From a checkpoint of a small masked spectrogram model: encoder arch vit, encoder activation relu.
Rows from block 5 of the encoder of a small masked spectrogram model, named by matrix and row number. Rows with one number within an expert belong to one neuron, the router's apart. Each number is 128 + 32 x the weight over its row's rms, rounded and kept within 0 to 255. All counts start at 0. Numbers have three digits each.
After each expert's rows are labels from the 100 clips, of 14848, where the router gives the expert most weight on average: "top examples" is what is common among them; "lies over" is the class under the peak. Only what is clearly more common there than usual is listed. The data: phrases spoken by 400 fixed synthetic voices. In brackets: how many of the 100.
# router: slot weights (encoder.blocks.5.mlp.router.weight, 32x192), inputs 96-191
# up: expert up (encoder.blocks.5.mlp.up, 16x192x192), inputs 96-191
# down: expert down (encoder.blocks.5.mlp.down, 16x192x192, transposed), outputs 96-191

# expert 13
router.26:155151145128161158145142138161142123131140100143093112143164122132109141162189115141110132153089143146153114126129164138104104073145140072112191127155139094071071151193124121174098157129110169106114090117131171168117155143082133138109117105171128140116109115117145183172153116136000117121
router.27:141126085182087118148116112130068121138160165146112076137142075130095080127124115139117189161135081123128189143096161065131132176160100163121100130128075129153113143167112143128134135128146082193145168104087168086127112103123190125073124153149129161164170157079130163090143104128131180133
up.0:160137096149135118101072163027129121093094129102091122130099094130064132165147104169121134155102129172157127112074170198040067147115132152142117119130097092136124124128135145119131133149087162115159142123173160147186083110123099122139027140123165154147128148094189150074178142143137168119
down.0:106110139098159132071183118186185140198136125126137134121134149166173134125125156116124126115049116100132109107160075066140168115154167129086104145134128095133182132113174119149148125126122094125125127144102083128118183122119129088110137105106051132092112112132101120139141183129170119128
up.1:136139159130119146119093136139141156101136034117095240113115157038126122161176138125087113114119114171139144224087124176105126130146156092053127105102165130140166112119130123161104107110127172181164148105160108116152134141103126153162169116128121117133110143124102139134137145109107101142
down.1:098151141143161131152110150106092182093085108054124175081131153135106094139133168114120072121155107173179117073078123139194118115130154119138121144119077135127149131118108137109120130065048090157166125113126141165121122164106138113090141146153136126149146145147135209130105142143141091086
up.2:162107140180100159170090075124147107126100095112152103139128113117121114097170170181115171128158102107112177171106103127144138110156111145099131151176125174143128163112152088077092103054123108139150192106080133192122185141091126081147165061102137188129089108122144138115139126127121127104
down.2:152082105152092114133127169114113083155143109210061136131144122119110128143122140159098098061112072141093124087114165115140136070125142121080132143150133188132108100213150136160099146145106131152088111096054118110158037183071121137166159091149109127111179136123151151087139124199139146127
up.3:132175113139123123110077124124144138227121138101119113130140144109135174120131134148117154142131164128133146133130113143122119159149131110052154098131141133124087123127022172118078113078131126090244129136102152153118133121128144140142153124163119133186139155123148151157117115000063103108
down.3:134126144138114137120135113103111149122137113101174183118132114096082067149162132122106146149099133122095138087189090137113058124118127124136159173134113128104108127121131136131130135202114207156114116038161116124166131141124113114101056119098135106143137106150128146127174186123114172143
up.4:149141114139168127095137116125117124127139141132114138137128143114128126131222125169138156136135113150128083217070112125112126095156129127045143150072171135116105107082105132135125105121137146119159124150102142130150173166099143128121117122125111133146129087161139073124133125126070135103
down.4:150132109116128142133010183122125138132112149155157099117167026152154134077136091125108124122119138166124098130108119117137135183140131143122134140136131134129120145099107138133085119134125111168086138110128255120125129127133155154102128127152071135094137130072179140223147129118171124120
up.5:125109130117130151151108087136142193196091088154120099150108088118160131089171115108097100147099126153164083099112142197124169106148218093131153143158108165103116093119156111185047145041185156142128139150104138128108138187148153145113126068100170125162126116055072142180133065166136107090
down.5:148115109141146139146120171091099091091174120110130151127140141131085113120145106151125117087120162117091146118150098100135091122116058142123117157130124130161109169180162120134190127187087177126065094141141119116104083135096169098107121187201074160096143121212172186116096127138159148137
up.6:123166140127130149123129132132142177125121133098063124149109171097124119137109161149168117127130201147136141123114127116057133107115105128122206126046124127132113127130113131060122138122120136088125114087152095134148133124123135124106155107137100146136133113103115170149129134151068104143
down.6:126142128120154116120093179116218136103107000112158109144129134117138114163152131137110134127140128130141139087134168181087131131147126128147106133065123132072144118126129142123143123125127119123162114129163129132120130079096124097120151113111157164112136141132063126102126134132138139141
top examples: /i/ (98)
lies over: /i/ (82)

# expert 3
router.6:129150143072126111129162126117173075160101103159164123163153124139184142150206143166087108177124118125159114101144167139117103073126158054066193179140130136061094137174115106166108152082112145150116153116101161146130126174142133142102158108174127126147131141110107177206175106128036105135
router.7:125107156098150141142140154135122140107055082116099086139153119127111153173175141149090103170156148092148135097114161110103095126153156095117173129171089115103127120119104116143096130126181136069108156105070104197151132116110100145135128099104173156171106106116130133108138100075098078138
up.0:105136115126133110122120129138131125124118119132117127166130184129131134112128145132163128134139135125126127226117142122115130134129126149064127116130170076130010130131081060150200131127106130182215127124134170154177127128124069129165098113133116132127211125081096128130140128066030131128
down.0:127120131112135126131126123127143073000149215073127120079130112128128125122008136131127098122119106134112125123129127141168137127140128209127131129135126157155124166132131099128123121126130025126130177146143132052129252138208213130129056131121172132129131099104125125127129098131185129129
up.1:112159125126139135090152122134105131118150038126078223147120123096136172119133137132141121170139131125155158140125132127133211124175102134142198118129196125145099130142156155101153116125129128130244128030168113095156137153127084133122119126154041129130123171130145082128152099119103123125
down.1:143120131237129159145045228185147129149130121116136126111113138117126151129129250091172153177072158171128117097194110118123121113157091127062082130076141111131122129109059135125092154152128119100124131132179155123136134145204134115087135089127125111109138124088111129134128119072127101116
up.2:082127106182083149133130155095059069127145205098087161110085123130120070128109132111130122134132154186144137124154140145108110117127141163121126116121191082141148143124109104211121081169209148193136089144227121111162091132136122132121165093114095102124123125135169199136097159130139105129
down.2:151105102073121135158104084158176150104096115179131098122148119143059134101126095127158126124080110099129078107093092153134150128089131080151113151128220144193109078088171109101118149115096082083144105156078155136087158083144139175113092166116200117068118127105136152210157136123154139146
up.3:097135126189119133151100149120074147170151176102123136076099082091158111113147094141153182083141140121077125122132101088119108153158122172134144108137123101162154195097140066128180101094162070144123180187149066159160147086185163144168110140122082138183138114115141063067043075132114136161
down.3:143165138068054119130143156149128146128090129129081097137124143104152156088091169163103073140118139137114119117120147211109162130099142087125131155106170134068130115141195111076120123154079142088133121165079128149061055186079129143151113122119137135145089125107106129129103134162176107210
up.4:127169139156159123129178136150110122112130070132125159164112126131121123150131132141121208129113165147112135125113122119138153123141161112094129121123165139164060174124129127119122100126086118094227164127141130093136149147110128051154142137138095138147140128127132147150130134140122151102
down.4:096130138048103138129143255139153133136095135161116128142168141140154139105165166129151113139141181088145145126144129134138125129164161121131172157177082104124140122112057101022130171135126166123136202134129117148125208131126099129075175106138130113140204122101092079105133108158124141038
up.5:169121080128095128123153086111147209127124212152134150121095113158052131089141133188146166116093103101130158161114092115140137097117143121110130121126148131144123137154059166096135109116114115229136116115160123185124158122170215073111166135212129083106169133055169129109102139101121159074
down.5:170196125082175112147176126093160104082195092135184138125104092140146168123193155133097119170125146072120116100183152184109092099090093102148159130136106109123108121160185150109091168084125122134064104112160137112117157156058118113094166116163152143101137142169185180136156144139137094089
up.6:117134126138138092123132127137137124146165166120107122076121143091142123134114134118130215128129119115121145102082132151147118126126129111113153120093127109111105127125010124132152099132114138138138188100118117113132124134124170076119128058138115069140145131127122124116134130107000130148
down.6:144093119113138083117099125128136114133120222118139143168127175226122119125140106044130103141108118129145113135145145122174127127049148103165146128132183128143111109125102130117160171129122136089137139122157129131032123136126113128130138135128122128123138136122109125135121132106149137120
top examples: mains hum (52); fast speaker (48)
lies over: silence (73)

# expert 4
router.8:122147139172164171185093175089081136121124173084065159092127132129132125144158072096088182163126153136108122083145151094142140101103147146116193063177070118109135190184144166150143084184071153130109116150167110130156127107107071153137083163208073094147136108128188114133136132146029110087
router.9:120155119104164158185100139144127099108097190089141163069090167115172161128189087155086120179166136102116103073106104115145165086077148142068225113189066149134107202149160142115164128186069106124125148139141130125157109113117080106097082168179128110136144088107174108115137128128077102095
up.0:133126147111121075026146127166109134192155155061137128129131138115089142104110143148127127151181130132123146183105108144096126128129110125123129119082128141145094136122064135106128127067143164118127159111118126125154128124128125182143137099136126180164131130127077117151126198134050139132
down.0:132170174133150117144127114051129127120146113169134123125255130176124124125180147131112138122122121146059106135146131134097109130248095087126199136112148135140132130123134121109129113144115121124128150189150179089119138124109130152173123102119123134114151134098129109106130131150135119159
up.1:125140109131115128136141101172114142122173096135134119160125167124117128129106153196140135118138140123137136166125123129143135138175135117055145141132148124129126132157131130129073125133137109139139191112122129190139134109215123123143131121149121053229128138105115145171188149112121119111
down.1:100114226104161076121127150148098124104111143130133089115132115138123117103160146132113103197115117103117143111086131108217151128150135125121206139137134139198133068152189199124126146138100135115107091102106133073122152080089137112118157103098128170126112128195086147135179138141110123128
up.2:116145133087172110123152130137128130129141130137096136128146108115117133128120194120122108141146127124185255132135126125123134123136142098122155106109179119194147129131122119134114140112122146149127153120114134153148140114128155097113136104130134116163137144128018137156121166126119131129
down.2:129118113123136127125161132128180105107043114128172088112113133180106124118126103127126254099114107089146111118147134130118080118112106141159157019119150140083100182113122071144113127126126135132136124137139165124121098113231108132166191115120160129146148132115124122133149131150066061123
up.3:146074170131140151114109126166136165130120176144126065114148188189160108122070115169100145090124128134134160121092090075085121154116135128139166077144078083104132134130153107102142171111118174091141143142101100074122109115210101188102101119127099105158146110088108159162141129112122165068
down.3:119130077144135125112062081126146108103103076142124110136131109146135132159116122106160156147116072117123105103164164127095061112145063120138102139117149118146128182092123102239068113143227100095143137100184124140145158135136195111115156119086127135081149125069159105084107103137160110181
up.4:075144153151157090068126121208130147143125107163109131201131208122126114124137141139121164121114145203113129145124115142146095120126124066103131129133154122114128103125078133130121124100182065128194174133090095064172110156154157168148145150111134130180137152154112137102104119145070105230
down.4:144099107166122133139119152115130168110126214089155136128141155075132142112112102124137129108165000126142128088166141137138149118148142177123119074146120172139174159165135118122141131130118109069135145156143114160079127126126030122085083158137106129087175139070125102140130133103138125087
up.5:136137131111128126049133130122144129126152126144135122122142119112134138108149179119143150139120112135105117212144122104089127170178119127105124125105208135143114144124131126135152096127138183132135121112129124113208113230163136122129240123140124148144117118114131123128135129094000137123
down.5:129124117132137125123126144126132118136126128133139126133134108133121187077116132049141137111125124012111148054128099125223131117131128108121132126141099105110130174140121125131118127138127128202131136141123141176022127130144121128092138115104121122155111113129163079124071137103122129121
up.6:134089163151110100068137138198122093140132113110166123161165142106129150084166189122157189116142105118182194150141089132130123128191120153128136115076178138153134079138119191134111120111134136169201137133067132180122141141153199135143159089123128209152089162116064131120131130064057118140
down.6:080106128133099110114154129133164149112123114127137132139095106078067161115105117150100084126122120137101146126101131141153182118199090115119131194099125131142168089132124168121122138133113044131126169071115125102067089129107110170069123101118109118122124129104197116119163146197101094111
top examples: /u/ (46); fast speaker (46); pink noise (44); rumble (30)
lies over: silence (54)

# expert 10
router.20:142107120180105107132090200147145154081154092058107163142188165082149155124127160105136119115155143108140133166139109139185107158125088114120136170124117155169167109093106101101141124129154169107136093114145159123118171084128130077121099142131159024119094134162140129159108125080094130109
router.21:116149115122109084092108166096126205090155118156153129135155104060184154115089164110087142111151101115060111168157162137171154191108147107158167161082069158154148117095134120104137079109180109067167108170111152077134170140133142132149125150091121135140093116108101196102130099078102156135
up.0:111153198141130143128114137160122136124140135110123139132143152076156141119109121146120114127097156142125239125133099135112131128142125094011150106119120119196104113175081204116161121090114144164160152114134091166204130148115160118136117088134112149145135104109125113128124115127126141130
down.0:072119119172078109155094109126128137218156113184083103129114067104137137133128181188143112126125124108127114141119139225136116113127135115152128111140120095111144056117185104109092117129164130146128115103130205074115132114196128118114024090138145136119091093132131101148104130125114129122
up.1:150157116127140111118138112078128135124143142089119166114156127120128147133129115120123152130127172166123167136116146130163182170120091096000150016148126123095109118135127122104141127147097111167149136116086112115250132143125150140102181100142129144134142092106114166140102145123102139116
down.1:126206143132100134130143124123098173090108141109149143140120137129139085116150150112105119123163130156211096146130115118082122112129027133127077139217121137129160127148153132150115166134134086125126075161115080128115092109122117128110159101133121149124141155171089069094141053139097132127
up.2:132160125105105149128155123130131107139103010062136146163150125137120139153200129130113122101134130128147208127076137104126119095154168112062113111140110126135122159134132124156128127154093146124155169129193146151155125143122137126118126112127133133126116151118135065106168126149033150126
down.2:126127117136121104157120115106137208067163146121136138135122143125125140103122130113128074131138123123099153090118102192100116109128153098139215105132161132147130110120127113158127126211123121130119112125153138095147123241146055130104127129137125114255000127118140125144124109119125128136
up.3:146141131100174094144170209139070127108145119116118195119114136158112113117125138148129128124107107118122158117065132111135124110170111103110170076061136127093129162128114102149159148100070123154116156132134121120141136125144104122150124133155125139131136147163124137149108124092022122095
down.3:148106125130130144092133143146056142140111170111105121136135133133146107164122104151148133145044059154039111142021126119139108115118172067173177176143141132143134162112152114141111136115170125146144118087076124086133133125101122142124097038104126151114121113055079125156118136159098037123
up.4:112132135159124109129107127128162140123123119122188094128121114125125165058143146127140072156129120127159149160100092144134123131108090126127144154100164131184091092128158129092147168131171119135193142128086137109101145117203112105131100150135195181082159140098114153169120062090126153025
down.4:131140105087107130113129127181123119163092123111146148165145085173181121108147148118096121119101113093132112141111151076122175146117104127069124154138133112119130138109137167111105144120113119108152140063120101099117142158062164156071123116133116146145067117148087125167128160124167113170
up.5:138121175132128130021122128141099066131127129114116131118122127141139122099156147146130120139138129142084154130074128120063129183210112130000139132137134126091083113234068125152125143123129114131112131133135121124125130146137150114152168124138102129135122097096130126126131122102112128030
down.5:128122120144044115251142138133123150125125128135129101161082144004127125141127100115120105097162146110118131127111145148129127142169116126124082131124126134102124140130144122160154123132188116121200138044109126124133129121135115135127128132103162130138245151126128129130078109162145118115
up.6:107136123225128127129122137126129132127079131122148111140121172129128077135057127135166127129118129170152135140085104052138155132131129125006129160129131116084158143152110125100116113130115128131128136086127150133127143121135117103125124113153121127137124168116138142125129154099030124137
down.6:132129126112117152137017114132129161140116117122242178125130117125127131122130127126125126136125128128057127120129134125127127128161142128128121119133119130126160065120129187153120145156122122109117014160127112115144129164166123129091170135126126131126145128220127110123125117122138125037
top examples: /k/ (89); /p/ (74); /tʃ/ (55); /ʃ/ (38)
lies over: /k/ (64)

# expert 11
router.22:079182115106180104089096154167088107159104118057094083141112137077167121161138117107176145186133085114166112166138101080143149120152183154091098156112133122127123150130162139126080116059144088131174139129106143147143215101120161130150174104152108135079087165128126170121179130124118118090
router.23:078182112110179106077090154164097101155099121058102084137105125088154127163133108112173148184135073123177109168140105076135146113148174150093095155118134114119107145136157138129078122059151077118166137124096150145136225100116161133147180107152122135082083156131125163132180111129123118087
up.0:092126152139195107107134136130109127215148086113036148164149102101104100121127200103118168126117114133130109156132102106146105114091116137131117190111146135128122106128089159196105116078107120136149117118153076125151095085118165077197147087097023136146106167154148191085031195131137131172
down.0:211104117159105158092184117139124125011093139123195128095165173140115103142159127138104131091157112091132174142134121152123076058111118178132130073166148127173115113098147082066134147195115135112124074144133157091156111103117059188116076146141208103105141092146111065111152156100163130111
up.1:134130170108134119096117160126131100219087136088142170147144124071124134117140129116136172169119196156139156124119138138075166167122182081111172076124143138157145128120105128154135150095168119104152160156123124175118142127112122137133143094142123103127142158092119143160153133130002109127
down.1:146116163077196120168176113154122131130113171112117149133163136174125096132155091164119104154118119125200126098122108116121114093124124095106137201147110142145130157114137134139168168108118102130089134133153132126172148158117065165081086131176146149136087120141150095105069127097101084140
up.2:176127129126125111127136140132130133119111121130088122128150152000128076137120107239124122209140126126121130235086154152110130123121129138121150072130116121132125128149141112126120134124128134126125158120145141126185121138121104134124113139150125126182132125094156120122129144100094107150
down.2:137128041121061097135113150110127097122100131123142113114122112133104168121120114000172123126161139140056133152117112019132126151130120127166092202147174118158085101126147111221135160126169120084151133123134157124149142130110131125148138096222122130119146107113126127106177122126144157129
up.3:113125130178004111129129054161132152178133122103111133137115122129131142129139132116157181125218130132122127127130242146093127117137124002107129142137125122128111139127129135129114127159045153128126126127114139120125134140140139122129077125087058165147109120130144112121132094098031132087
down.3:118118134112122113147131127094095108093126121090126130167130148158125142124131005139138110075132142072143136098133130126053130132149091210117125124118132126167125124128127132214106112128170132159144182119130024122120121126116124125126124129115125132147093132209126121131113136111183126129
up.4:091140157168111121124098115134140128132174026173141117114107102117099164081125149114096137122123129155104112080173193125142138157102135124127155129161163141035118151158150135140115133125121128108063095109078138103115101185114140110089183130157143095143057146158115106137093133132129116230
down.4:144110119165108123177161136089086163127096159068146103125132127153145113104105143152123195099133104156119176103120108107154134113160198165112146072125087149164225122084088095146149131096168170105096170097177163125139132116156105098087101122126073150124235124147179113151111105027131097061
up.5:148181134133133155089117100137161118132131094106102132124141131079071139119155119133091160135110088140133227124129149148151133145143161099105149103124117147128126123131125110053099120134129128191141192110148147133166134139126083081105146113181136161150128128101129135130135118110122139121
down.5:129113203092176139116121131157199128126097117097135141134119134184131129148142113155130134119131137135073129097137111171137140056141109205120131152122160127131176137116131124125150182126107117125174159097117162138130164163066069137165142168137167125106120128112135114135145127157213011117
up.6:112132131127156095155153172073100091168154181108096133119112155054176143152153139100162140175152103126084133131149123125147120135136169161152120108110110131142181133110139105055189139041097167201138176157102152161128159066132125067131162092122116116109176150128083164113178157099124132064
down.6:117099164054099133108169144129178111147128092173106073151117111110082140082078134143152122116122150125142074119165151104129164120086145095141147079136152112154134140142245139103126095116143066110159063176117113137108134126121201218178173154105127120081114117123108143136129142166127129167
top examples: muffled (low-pass) (80); white noise (50); pink noise (47)
lies over: /ʃ/ (27)

# expert 12
router.24:115073146151172081102133129164168121116145156145103119118143082180100097109078114106184145074112095137146134081164135100107121122162160158131088125098109109104140134186073124129067102131138092111112154132105149163100162141107144102127135089115149123119096185158173096110110183142140180162
router.25:139136155099105146111170128104168135162161091160112140155113102169136143159156135152107129125125108099131136099162154102102117054143141110113180154152120137059110122218113145123106137079152148162089097078088162210083145154120124130095181126177129119110149131110146172157156135167087129108
up.0:143170095124108155146086136155091129121127149113084255163095196075148119130187121144123210139120123166140162132126147117178172156140102132074176069118123136197115140088101101120149105087112117200205144139180104124181160085139150137170140078186077048149128132119116144113128095097072138138
down.0:081110134150125129141154141147142102125101130162092140137158101134116056116145116099130076126046142175147114112125107166118127139126136122115138130103076133053094144101105126144107225123142101167107136114130122135147110076164113128132221081074158110145147147111139160151077093111160131127
up.1:155198154101127180116113114136123123095127150084137092145132125075166116118163161130083197135139159109125144156123156125140206159148092108086143113116122178188073166165127157083144143122096149127151159152162145149148157122143135097097078125161093113197130127056111109146134082115112113126
down.1:162094116128144073086105124112091122105128177153141149090173097187106160144084112193164171134000112138159143112087148122107170128161132149126125105106152138087131136120122116163169157125111089115108117035151174141100111158143087159026155114145165085080112140115161176115126129119135144156
up.2:126152121118127128114171102140124101137133076099146157118115153106115125137146122117047202157118115197128113138137161111120129138159118126083116094124102119167108121185133112147186150103142192127143136167128093136132153129199131118129129120130123119157142122123122105154110105120059096062
down.2:128102091157083167135120130097165070109195141178105072146079087119110127101120158119111142201255131130136091112113141145152158143169105121154129117129149119236197131090151123174123113139089169167117143192109154127112129156056134098115147115097115124092136116096122116157009102110138123140
up.3:132158139125137126131112127149114217119101112092119168133124186113120136115188139151129139139131125116125132141106112126124132140135130024109200081129126123132116177121045101130175138107153114164187142113102153125174129152119138101255163124153130132157139147123106126145154130146058129115
down.3:122042168135128060118177114169136127131152117106121088125167119113255142135153130147148133131119132129132129143132110137127117112140142144133121130095122137087123135178089114170122133127131102107120124131125080168137151134129129134133214142090110122143122130224143122121078120133137129135
up.4:137137112141145126155130120205092125147127111129065119119129185131105133134130119126121172118141144132109182151114132138141173133147125124093164114124142127138109122128122231139143116126086135151167128136127129148176153132141117112141118134131130131208083224129141128132131079124051124137
down.4:103122146174125134174139131129067147055094180062122113109089151122127118168178127125126114087099114126127148115120105086139145067132069105103125104119116126124080139143082119118124111116124088130045142122255122138167130126170139119131078124131126139165120114126140242125119016128128124130
up.5:150147129193125125126127128129120130129183130060129129171120126126190179128175126107126132132087176150153134128129124124133127122107124048130172063129161127168128103126126121127097127102124195147129129105144051162130097173129100096131129125127098143196131125128104130102133215092040128126
down.5:185094158126128143131157135102067043168133132162090104162122127127138128104248172126126165047129155107130127104127176128130128131129129065060162090154126187129128131255215128155115114128066124123109130109124140128138129146091093159129152199210168130132147126170128106160129129160127082113
up.6:172144108138157103085117072150151139104102160110179124106081184108156109122162152121145163140080201118097115127096103118165152097149163118104136079109168160135122159155169116067118117095137119168111157095120133085130149152145194053149094159121091136154125172098169135128145112106116099151
down.6:147089109101133128172135114129131089115180077128111048159126150118104128152206079097121171154074128114125117105124177144108162094168138062122175106134170082150142117187123118166108120092136158107122143103140159151134120118108139141058153120095137123144138121140150197154183092095097070196
top examples: mains hum (80); fast speaker (51)
lies over: silence (83)

# expert 7
router.14:148116087138129080071100103160104163205101134200142091110168157124114152121090109105135088134109109125103104173126107137146197133099174069158144190054152150091060112118132108178139128135171095091162122167138134090083140150159156183131116123090093085106130132090069156165125115134105159102
router.15:110135117133126076087107104156103158166089109184127102133184163116149134083084128100159108155125095131098110160126111145136190145116157060135155181046163164094075111135147122193132138162161105089174123157155170111092115146164146166127122088084127097137128142093104165181114123150100148108
up.0:117157112149124118118131170106111128138148107107137162127142150078106103104144180123108149126145107123136141170057143074078094096135132123102145105117099132117138157121007121169091119128090150163137133087078124130151129151083118126218140090146086141146091100137141171135150127015000108126
down.0:157103103096097117082134171180125145093131140101152152139181137126122165097105123123114105144111149111161140115128059238133190173123134113105119139135161085150119028124140148152117146119189170131130109216133085091126198168151123152129097118119177117110123150141144177146114111166123137106
up.1:098171163121155166122136066122089080088203114123105128116168205122160127117124126148135118123171103108077147120142114142147094195140189077122153123117065090087133157134122134092188127134118149172128095126149162162103133119139140114155120117110104128136116083119138099155104172133111136118
down.1:144117121152135117141154157161134122078117172087130163120151049161131153098138155178117199170169173110142141100116118080103164041074076161079122159141159108119152134112143150130121139142103078124088185142127154099124097149121096101105087164154176131128088127112151112173111166133121105169
up.2:153156172112155159133160161100182078128141154080132137147094125153144140157198142104125152133225176168169137099117159113127106069119108128122124120170154110181153208112122143079111145128096130151124081102105161120142149166104106086116103145185132136132121114104122115155140150120132115148
down.2:173117135097161143096087095141145129154131095171121076150122117102085108051110103107143144084108076092064148158118076093162148173119152100168129120138149112121178151138125115156157140070190109141107153127095089145096104207141155112132173164087121156082200106107125138128150132149132116126
up.3:164116180150135144193172182066086094112130114142069099109147150129067138161114161153097126117085083204105101097146188172121097182199127084147139107156139125110131151118129142172115172133088255102091100108153111164134070123152133155114152065106131031136156096178080134138166150115140142186
down.3:109124144181133110192119169115136160193195169125128104106124088092128111078086136165093130107091108175168103145137135138211081140096170144146136123119172126103181079066104109143167097138189097093102130195113105161129116137135145081120155126110120158125155140105196151140133162110120143116
up.4:119153070129135134104121128106129136196202150122114123118141133120114152121109128096179159104119120184127138123092158129137124049127163042104095052127132087165140148072108092134126135136116154199129110143134163115114152085214123068092186120124104126133132137107119170139108144102034128130
down.4:105132129105123133138110140135133222133134023072119123139098114071134177137129170115124045128139136130123122117154162119122112080079115120119123116096132141152087177042109146128148135113115137133191134143029102117123133117143145117104157120148141116082157138089210138129161031144124121126
up.5:085167134148100143117145130149124084140142148065091124159111181113167136131125106119145141130143174084119133125104125109068125161120158145075114052126159148159086132132150128072124168069182139115132144137055135098140164086109176155126185103134127124075135118139110129160069165094062133100
down.5:190121184145144120178104054127113105098111147146194036127138126127123107084179128178171136138148106158103150101076119117153098156111118154220155193124097092128146110100168104167097114123173102134121093085101168147234080077139142135116095123092088139145055125128192088085130082133152100145
up.6:130127157127143139134178175126120132133124107112096132118141121110110128134128122119124107123116167140130202127139135129119147109155126131122137123131132134119070151201097172124112124113131153161165161127126132146175118190131128000141134038170130143129148115123133053120128125107064103127
down.6:135113120111130132127162126126128144160147138133113125169097120152097114124132117164142127085111131127134031106112141131136062130118127139122151060109059133094128131118119131129123140235117070137122120120128099108187138130128106065088120159133143135167133114137130145129135128115122129146
top examples: /s/ (91); /f/ (60); slow speaker (42)
lies over: /f/ (47); /s/ (35)

# expert 1
router.2:134110167081110183104087131120060111124084123147080175182132176089085054117153146146127098139150142128143115144060106140151158141131143151090154173136133097138105144083151198138201110201108110140163100125143092098120065097116161124136098129179109105110092128099150100105097094088132162163
router.3:172136080118131149136102095106073108146103152167099152174084206114157072103131134125136093123090122191129138087075098138145127138109151157090123145086147129131120138067147164152177101186088159108152117145121136092120120085133144131151090119150086134102124158143163114139098112077180148128
up.0:120132118131138127109119139094133141128183108021135069124146101103127125129130110078113144130136119104129255121095126125117136143144121120118158128147134153101120126125124152135109131096136169137157131206119128175135129140085111133137113122155104129148125132089122133126152125137060134139
down.0:132127105125126173127131135141168111117132130095135125153134121132125084107129121137133137121121081103141122116117131232146050070118191112148066114112115077105145111100137123126099141112138110128117120250161126158111137145127140050099134201148124142123109086133122123064104125136191130117
up.1:101145147119139122137145176135126142118141117086155102139112103117100123138130141121124180155123125129132179130121119133130100122091133136122167130149116121128120145214098134127107106015129142129155124125158092115138182115131083144125147115129122110148130122091143113230123125126077129096
down.1:123121200108150135100099118081096119132129143147100119124117081141068159096132089138141106127121128112114124133105173086165102116114111124113136101237131116038095158130115150121150153132097131100131082132132109206092134124141135123119118133118123115132126177155109095133018115123132144120
up.2:136124056130134126117147148091105124134130095133124116126135067146103141158118135116132134125121141144164191135122119078111133119138116121053147142138127130184141082116116077128109098119128129112255230091139078141126128186132119113116130116128134118136113240123122141206132161119000107118
down.2:129154146137130126129135128130125134128144105144126115123112128255129106100123090128147128153127100126142156097208120127118145123128122126125150148172132131139133020125144119129129126121114124175124112128229138255133136126125129115223156125121123135127130131122033145117115131134140130130
up.3:141148143124111129070111137120143137170144126099107129126142108133163124152127146119093183197108115104155150174101178126084094134135125117118127091140104122130120099153115085140138105093137129160108128175152112133179128114107137124172145111255110120155104169016134116128139149164072113141
down.3:132108145125132131131122113161124167132136052129157132133202087127147109229148091137096127128103118147138134137156136111137127087111125126126129119144077119111197180135220116127147132140140127119057152133191148144169136147123106156125124126136152121231121104125145148134080135127128091170
up.4:142161150095136108108126147164201137141144123128173127087122113034128175151153130100091091141095089142132144082136119119176155117129041146132118098139165102121115120148151150133122111114149074140131105211152084059137166146152148162111141185135113177073049129090155124146223129120117159158
down.4:102136188100157130137098086115106143141134099080089103128124169115177108123117121074145093120131151051120113150037145143148126180116113108106130123140112109174136105104095100140119142091143214138104158103119089164142128181168069120103111129149167112161149129147106172090155169190112140129
up.5:115130180127076124118148155164141120139148103122118127102162137129113128204125136134122155142163068130205173144108145117138115100167162116093153127128109117124122167141096125155121118062170143115134144120098126136105108158109144116133108109165124083192122115092126134120120123135051065135
down.5:138113122116073118144109114131139134131097163114130108158160126126142109132148125153176127113139170104116149146255131120168121202098107106131126150131140152146081046124122141145128126142113134107236147134127086153120130120127078092091122142128115129127191119101075077128118141099119135106
up.6:090093139081085154132104112066135153105146109155117125134166135086106123131177093113103122138111150070153105097102128182176131132170084148121152132161126111119096115125141153127091152090135087160176124121144122122148152162154215206164089136124132119184121082111070079112154106083120161137
down.6:100140109063194143150138104096173098095123116048105098134127188165156111062105172155167105154088142090140074135135059183156153163128113111141120193104142096185140139098087145094165121112153134161133144136137106123066167112157125083116178092131123137048103116132201156129155146112130174076
top examples: clipping (49)
lies over: /ɑ/ (34)